A small segmentation model, trained from scratch: trained on rendered rooms with furniture.
Rows from block 11 of a small segmentation model, named by matrix and row number. Rows with one number belong to one channel. Each number is 128 + 32 x the weight over its row's rms, rounded and kept within 0 to 255. All counts start at 0. Numbers have three digits each.
Before each channel's rows are labels from the 100 images, of 14976, where the channel reaches its highest value: "lies over" is the class under the peak. Only what is clearly more common there than usual is listed. The data: rendered rooms with furniture.
# convs0: first 3x3 conv (model.decb.0.1.convs.0.weight, 96x96x3x3, each kernel summed), inputs 0-95
# convs1: second 3x3 conv (model.decb.0.1.convs.1.weight, 96x96x3x3, transposed, each kernel summed), outputs 0-95

lies over: wall
convs0.14:174091085066122131121140147074141099134039074109111122113141106131158125083125130092138123137155158092128121110112086121141147113150113087138075170133102124090139046075173107134117101044107134104143103132134190152144144179108070092177131065131156124081170120115140123196140134119097141126
convs1.14:098138160154200129176100075124129064156048150122129147130115058100119116121174078112115154164092123163143114116154142138072081110154119204102163109137162148125127108147126120192116111073129128133102119143097106132160099076130162131092083217134122092132072098126125153106113126101081141093

lies over: floor
convs0.42:123117144111126107125106138154122134095038099107142171103135080114138133153106140142084128056094111116181125109100196094105103130129123047174100138124092092109153190088125083132147124216135105121114067137071183145123078147109134164117118097117122127174125150105112138166137102148131139045
convs1.42:153091091141109118163098099128115171098084151143114165125139131060106160104153087142067150084133133150181091141094112131194027119159154194141133070099125077113094123166136119131087132152104098166134121085109099139080101129159106087094122132184113152117117116082140114163125100123141123211

lies over: barrel
convs0.3:131092126099159128096132171102187084165060160149126150105126156127181104145122176122128106142098121139085094167131121065119111125037114105116134175132117124185111111077155120133084110108060087131108168116076138103178154119130032092114160138074154121090137087124144088119107126129094157115
convs1.3:081125157151124114123168173097087119144063093148088156116097114130067151131116088130131148131048078139150147092067087099157140134123103160096144095087139105072113113132155140180123148127146113123131119092157126056038100103085136133132069144096129127107147074066132131143053099147139102129

lies over: window
convs0.8:195148106127104120101159098095108125149089179095146114152127113157124068175126101101155112105079131132130111129143133158102111117114131080083083112122122132166119096144101152141156093043176105114096138117126096076084119168194117070170202082059120106142166137122100132099103198092097098141
convs1.8:107087111085128165116122113104095124134083051141049160114144089108095120103134106136095143103153133157136137120120150127106168130117107178201129121090111106087127146052098130058129123132122146092071095122117121165118122135077148142140064151112075156054088116069104123120113102197081157118

lies over: dog
convs0.63:107134121142098180112118183105128094125141138126135086170144149140138104096121171150127174150098112065086081110197108196141153136150157106118097162132123066132191165137110142094076075095147096086131113148083162134138146145114068184116117145079123119162121124197087179102108159120069093096
convs1.63:126205104101131095087080175097124101133144110141122092073180148113100134111142102136134124109131156059135150121125098114117121127066111147146107121125109138124113181200116127159206113148141122112095096081084140150098175041105172076140120115132093123106124106066125082094215099119138140142

lies over: trophy
convs0.19:169109189128115106096121139100076135094157074116145132125129092158102092119115116094097120060053129117148123039110050150154091119099148133150092098188082101123088115092126106080158127111141105084111113151182108110168114185128129111082148108165111092090105142121094166098127115114065093120
convs1.19:201140114152112113145123138131104110156129084144098157132104148133096152150146083067114161117089114227117119069140141076112071141147102128173145102152117114133101136124122123142090143047132202177075147123085101143125129092109160166123093200136090129082102141137106177179179140138166124121

lies over: robot
convs0.5:123114124118161125084146094140127101087113151092153093146099146127113120064119142111109087133113126197100186123127103071117149210133143170126096094134118058156164166056145082131133176121182038091101137170159125104108117141085119115086131079171153075125147127183133116135119112168140144101
convs1.5:113155096144116104120093081149137105115115091162086124067093094126055104176149126166084144082104123106129114146168084123148074104127069116126124108115101101165111156143142117128064102056056114148121138084139088139116091138124118045144093155095141115125091072137113088114058078102141109097

lies over: dog
convs0.32:124113103133131146132136137161106094103129125177063079112145119101156076116103181118173141097158115157085106117118138100121090095080102103103108092163116084105100072153136122102141094095097074068092141058086103143186128131181111075151082100085064162147068172107114123130121129087089140093
convs1.32:125138107169134165163099131144084112120119112163137140109091091103121135129097085126138150090135149070112133131103091128126137087069115201147171118139149135110089076077135131179138192122160097172112115028159119096102148073074172096103111174109107083161135110090154088134174117188149134175

lies over: chair
convs0.95:110115104152102110084163133046158092094138076161118141150125153088138087135118141146110138108088111127100094079097152136104096186121129106103077087117115078155106132066153092124058115118127152123072104107122097058071135130145122180122103101094085109110089099149095100113100146180082089060
convs1.95:161105147176217098127116140104134127106143088156147099120124121103109111173141091117123130095186124148202184105132125152167091115127127135207171161137128121140106101200130126172114209120103096137143157105135096201163167098160140145131165153122133130105148106148168210136116144124138065158

lies over: window
convs0.66:114186090089079111113135115124086133124139176066104135165065120095115159101136131140153129107059110103123105124176117094124137181095139048104142075122197142136115113095072143112105163133093093107109147116148135109080116119168131101120184121139115097141152148094124069215085121108182156091
convs1.66:101111107140106106198068147172148157122086087178149107092127113134155137150115098133095138150112171092129131106121131109102177098091132221129174095111130154146087106120138088199189131127149087106085125098146151106088081061093112110175094150089114093120116117127109079078091089167101159150

lies over: arch; robot
convs0.2:153120143174098056142128128101114136054124167099101105119126083168130111119150059120096105119148061136088132105121172108142134116102067115100054121114053138139139127155095112098154124150145151125099140117149146068094116106100092124056141065101150105091163078093133050109149159136142092134
convs1.2:098090154093110126095084171151150100126111107070154100160106098125145180128170144137143138121136189108115183146127148131179152140170091155136182173107113118117076120101137113059087100070169094177154151067147096089094089105108106083161102182130154129120113200114102102123083117101116100179

lies over: arch; robot
convs0.33:145068136084187113165066100101070098118062108154133120130165164135103118133142130136086129098094104118159168118125123078123188136111139114143088154096112101090042169116106084062159154143142128125162104113052169150087151123096104151143069160105170124137117099175129088142100100123092132093
convs1.33:120167079133136115154065082113143143141137132139109092102084089099100162085158105120098156080149148113109144153098098133169076149191111105090098115143124108171103124160074167097050144061113113193128143111136080147116093127085175038159122132102142126112094131142109112104124118126122129213

lies over: floor
convs0.26:127088087156061102096155144102106113094130134176160087105131116097124131125099080124075168101058111110109127168142148116174115160168158124113108183108191137130083119163130118087080089131127090107114071133112104103109123162169165111158073070134078149176175055146158120101159124104132101080
convs1.26:103144098080146142111038090113123149092114144105116080085091094063104114102125127123093120094075170095100128133112091081099181108098088202117150090100102132108122089132118090173102147073100097188062157105106089156125126095097155097147166159096129123126111093129105092137140104135123095189

lies over: chair
convs0.94:107121146161150110097104098082092115097086078167180153150130088107072106157111207132075109167099102122197104149143148101117166103119158085130095101167102077099120151113115073081043137113112129100139136121142177073169135118077103125063128101118108112121110126105117166181116120142102123079
convs1.94:160088100137140077151110118099119172112156082155118115118118128136118127182103057163104130111116074145097136071096136057156075105122110149129167160093119088116148069149153116117113167139107107138119126119094058083158206122135087061105147144190114107112157128097167128140182133119121136211

lies over: window
convs0.27:137104123133144165129130142127117111127174108124180092110101112086127088192102106118184125112133112106089088197168113154145186132118131044116121083215114149206127101145113096048078138072086124146136094138145110130088151136117069170170116079105152147142108124147121110081135123136127093111
convs1.27:114158066134152137129111131104103147123130093100081164060102107119085150085110135130136155119090169135100123123074094126121167135109110188122141090083032132075128065110110107146168089137117086134128120104098149138132118128086183095103052141125074075109129109091113127047115123076147096110

lies over: floor
convs0.36:107134139143057087112158083174102077134131135101089115138099115109224138108126070141103085122137118096113136085105110100084092092105133076131119077146110136106105028105103159129152159157131053120087092117155147088128116177152148101124168109123154131120075111137082137086084138137092166109
convs1.36:127109132143147171173112104146135132084124122129142161048086088114114139129118117050078129089162160179112126083120147124142074065082145157154135097126084126086055102073144115135092103068126111153078129075136131129119101155083136133108134166156089092068089135084124123094087116152151067135

lies over: wall
convs0.74:133124161128151181127100170162162092143129144143138161166130151134162174196147210085137132126117147206158144194156181159104168161185147120151074121110147107164113164105170094121130161147198082142120144166131181127136179167103084145089158145155158111144132144153142111161133131171168134089
convs1.74:094092134120128122086130086099077137094090099134068122103107147154105120062051150063104110100082104101094130054135043107125084101089119140145145103101139137120112072079137114084123114086076106141092112115140077122112097156117146085146122142096078131089103058114139087116126143154141103129

lies over: chair; barrel
convs0.76:124146144115107090129083077125097132140047108116093117115157162144140113209062113125190054115091114104100112095100111183135085175152139075130082130156118099115084101111100126067148112141159086110118125106087125105071138135109108094106109119149136119090152043121142131122113115072072126103
convs1.76:126136075122115140126086123096146092139044081123139159106117128149114151117089120093075171145150122111134080166101156187126123138133111198131123145078131159085069103145126122131087118121200100081115167214117138123075124114107157102195129142082117199118104087123111186151147122169141127130

lies over: floor
convs0.67:126124084132086157126110143140120112118143107123082121117123105114126108165134098104113136064064113072221083134136167136120096115092161120157125104117122128123144167103122084096118112172017135091120116085043126126077106153096121205118049092123118115157075106121125119116106109143112112105
convs1.67:154114089095159119116089136144096138088128120128085121122106144110105088094142126186129150077149175105137115156180076090154115121112157161092131112072081107137098178187149165177122180228049092171142101085111132132089102140171148064108127104135107172098146090134100127123120098127131159158

lies over: robot
convs0.30:145163161143148164101095156136171133110176109106159112124074160127141109086145165123112124147137128139069113135124080184085107169230140086065110086143129131153099129116125090071150126104089146170152151164085126174122135125104138124136080127072149105106089188200094139091128198133125149103
convs1.30:069137105131160088105123034116169134178111123112123159108071096133112108107127054123141180083099165077087102152089109159113132106058112169113117136126101139100113100156073106147095190125115089119085117140114094098110151076066153085160172130150088113143186115093102106113137118108130148147

lies over: floor
convs0.25:164106102126075074066134079136109099154142154117074136093055140130157105068127041149110070131114056139131123156127104131131132073121155101144104160155107139121091086167119101135131115128098117071138071149088181114107119147118150072134151114115111142146101110116213119133124085095106160176
convs1.25:081126102140158129219103110132115206077133124130094145114087118106092148086134126114071125110152099079138103120128105072106115117113082137130147111077091128077099069104101107186131116077087147188120135075076108134107057081137132127110126173075143094130129086087097117119138091125116120088

lies over: trophy
convs0.64:108082135156113102080161143105090103086111108082066069110116129115129144152114127090087116191065124105157206100075155097088096102111126107145142107122148125129100160103119124110118107167152140141146099112063083125113106232119104093151094098136082067118095148131132174159091104126115178117
convs1.64:170142137105105149140151111128089115177179126108102208114128130121138096132100102171124142114180128137126081104109146074079084072118097162196112093111090079133158065153097108124115118090072122155134164109116110166148145097120176223133134194102123106099111126193104133132120105178121167135

lies over: dog
convs0.44:117109124140155111126136139076111143067073112103130114102102116111097144157128168146151168119088127091107083079141099089077110162158121067141147140087149115170100056054112103102141123115058134157111099115119138132044152125130049141149086088153157109138192111088105111131118142175157124071
convs1.44:140190141119135101126109142141089148141119126115117124132157126158095120131106053130137164082076208122137115125125086136166090132177130152153136175156141123115143136173081104179136130108049117113147158178152112187134131084140168182157115179093141142205118184119122108129096091069117124206

lies over: umbrella
convs0.68:135164114079122131127117118117182108110140126088130128105054140135115077069147092119127081140172124162120121111130064124070110085147144115137076099145108091103160060068166114191128153084103141051139146203122147157160151137140130136112119060096107111061117173131141131129153122147090122179
convs1.68:136198129117163117138127072186134155124149081149140159094058059107117106112144109092111170137110110103088111173126140123105143089100125152093136139140178104148066093125178163186095146094109122170104138097147137115120107040074131070156125135062125133125164075102139076115084143133133125089

lies over: wall
convs0.73:098102132125145115076135142052114104109094058181166148110177109112135132155096097101074105084126168135100112121117111057147098138126071097127103084097085177102085100087164111137135138088116088156100154156094165073085159127087090093137056089173145129080133112105147132093133121157105116103
convs1.73:072137097101144086127169150050090209142108175104079074181132085140112206129134124107175124161026111138172130132135074134149088140116108163115131128145132123116138110117137113147111122180121139121175122149137101096099098085160157092078147107123111132174137082114118117149111100077093089142

lies over: robot
convs0.7:127145135117125127134175153152103124134121084148051110110081182161192119129164070097108100131132119158145136129124061090094109130058078113112109134134136145166057075103127108121128145136099121087155128096099140179103104163080146095112147080082143146144076081166134085117135216158125169107
convs1.7:111086130131134130157138061098125143155116153101109134130046100099119146111123103137109184106135109113171181135128185102149131136092111092108134107116075119101106135091075125182094149112108119167114090085092087151115094109101186165202115173130086119074183077075118072108072090137120129159

lies over: trophy; barrel
convs0.61:137150128119075119143158137143100117114160094081133146154024147118154097110145050127189114093104113088120183095069098182155074127098130108114100120161121124129094140092133183090137115114105154102091148091087148137120092203123133107095146090066108110193108097074094103116139154128120129128
convs1.61:098126167081099111130133132065119184145127151104080094152139113082140165105087114089124049089141184166152124088199185141131144119086086172219138118100136105127190124117111124149156149134139158118158180164122138177112108097165129162164135148172089098095173143174130147134121115088104124119

lies over: chair
convs0.71:126149098145116122090101132110111130123117109128166084121128129074101151154078095087125048195085153112156096127090141115072068135185089120119112101117112082113140095089098107082139101093100128145127148115116103112107182121134092071122075097102209076179098148097087111078119142118104071097
convs1.71:163163108140124078170102082158160097109174095174098160088094056141107104121099105183101163164167133115085091176077136150101180121193110158119128166113095024114149117160125132147123162123100154125109141114109128152156134101092127167136113162075115116152117174113082124160092063141117142146

lies over: wall
convs0.22:093127174106100112137155121181144126086096086080112133124146139119109128122138085124128102106094124117085121162122104117139069139098130110098143107135125132122117088096113130126148132151103081119116067141122159075139149161109128145041000132169136147132122084112122136063157121101222123137
convs1.22:095149157143166179100137111107195183151092152073097112167133129159121175125136162112118114126090195122105143186166113106167131096144138191131111077141104096083156111138149082128158094138148139223141112084122126166115124105113196081133114152099128101162109086146145162207128093101150120151

lies over: flower
convs0.83:140116103080097164147124104129123160148117121069122138120089141123133077086190112130087111123120124107135081096114100124134150072157131059185169163097073076107051109094086120116092100139109128094136109103100106123125118114115096149078143089087115128048125198130109201148120092174131119079
convs1.83:124144127172147121140157139158119165202151085114113165109048092142109077113165094074100171130192187154181136062145128158125131091123098143131177107110111121135081167181115105122077173191137092096119134150139116088086132109127181186186115154095104114123143120110120120083153098151128142137

lies over: trophy
convs0.72:101125113142127160067123091079090123120125163022132098172175090093118138183150127088113125129123129172130092084095167106120092143133116101049083118139131124107137098155162111078139057101151124125132157129109111060127077142133106139143080130156097066114177097112089108148084111118183131106
convs1.72:109126163068132118187064107170204180125157160128158172087107095102096119137171061095130127141084149098147105154141102112133194127111105147109184191160155068190152136102101115110144097156156129103162131166172171156165134093086112119092148131145128082131114115123080104124126090099157149129

lies over: robot
convs0.69:151117111167104100146143169169093118080128131072151109119124135125114105101165137119092104112071090159067152158167092176140170098144102096079097110116116084159114050130083165112092152048162091127069092104103130117062104131094146095149167172127094116164142077117107117103157133085170148110
convs1.69:108135095094114106102029152119114145119121108134077152112137124179113205116110055070103163118122194138130144117153137117074110096076090148139094183111124141127092132172156028115165125091145141143114147069161114148074133095127120098168141092150115112127093145120100097095153122159127099154

lies over: chair
convs0.50:148119136099149119077110140098087121088083123076125122098186113108097100160092169113119091130044151083123113117125099078128146113172118107129162099152109099092123096125088128152160134085198133080092070069151119108075156151130109096112121078158181080176110144129062083081102101118132105138
convs1.50:144184106147108141112104093153141156086114095135163135121160114160117144143111106109159199128160160104126112171127105116145137114172095102179028155116151127111100111159091107104144173121166099120152154128106112154100224125139125094129147159138128209096075122138047114167052096112159138125

lies over: barrel
convs0.57:133146162149150194198120133227148127154124186093130170153100153137138167131097198158121151096119113132174112255145168100105123110123149128169092138115133107125132165118185126080130119153126178135132122162110111115124108160122144147080127108097103136159152119160096127129127128178155086144
convs1.57:130110101120107061135083099074089134126092069126112134134125138115080123100106038072146106086107158111149132000107096142131116099126091150114128103150082085104096120185129047156120140095090077143100136069129084130127101103130141123154164140117125103132133133102170149141116110095139105132

lies over: robot
convs0.86:122148119142058149079118102098106099120065129137127103077132134117092121116097117158122122110015117123074107036086120108124115158126132118125098094089119142130090146110108135083091095066077088077099103097128087099131121110131115117099128058125112121119089056115160161143128153077091132118
convs1.86:147163048115161132143105130129145155116131091200150112106102143093130107159102165154089143069125148151142106151162144088138151150104126160123170177133184131137078058143175089153127178091107169165078185164141121128095151094138139118183171217083164099111126092145106147133147129176150129132

lies over: wall; door
convs0.47:157130101122196146142161130097085084111127141118116127146091109140104129110123141148109104139154134117075125122109118135146156128139136134204100198113109056077078127086185104112145104123093153051168123142165113156173114130114077081075156095165112135111150124124166134110156091121152015172
convs1.47:107123155121107085171109099156081158146119144118110175087117123091103133121098169144120123088108113111081102094137116117086084079138099143131150142089130243155125034142111099136119138100139117146098078118073103107114126100117221137095100100107118065104104116122151100082091143178090106118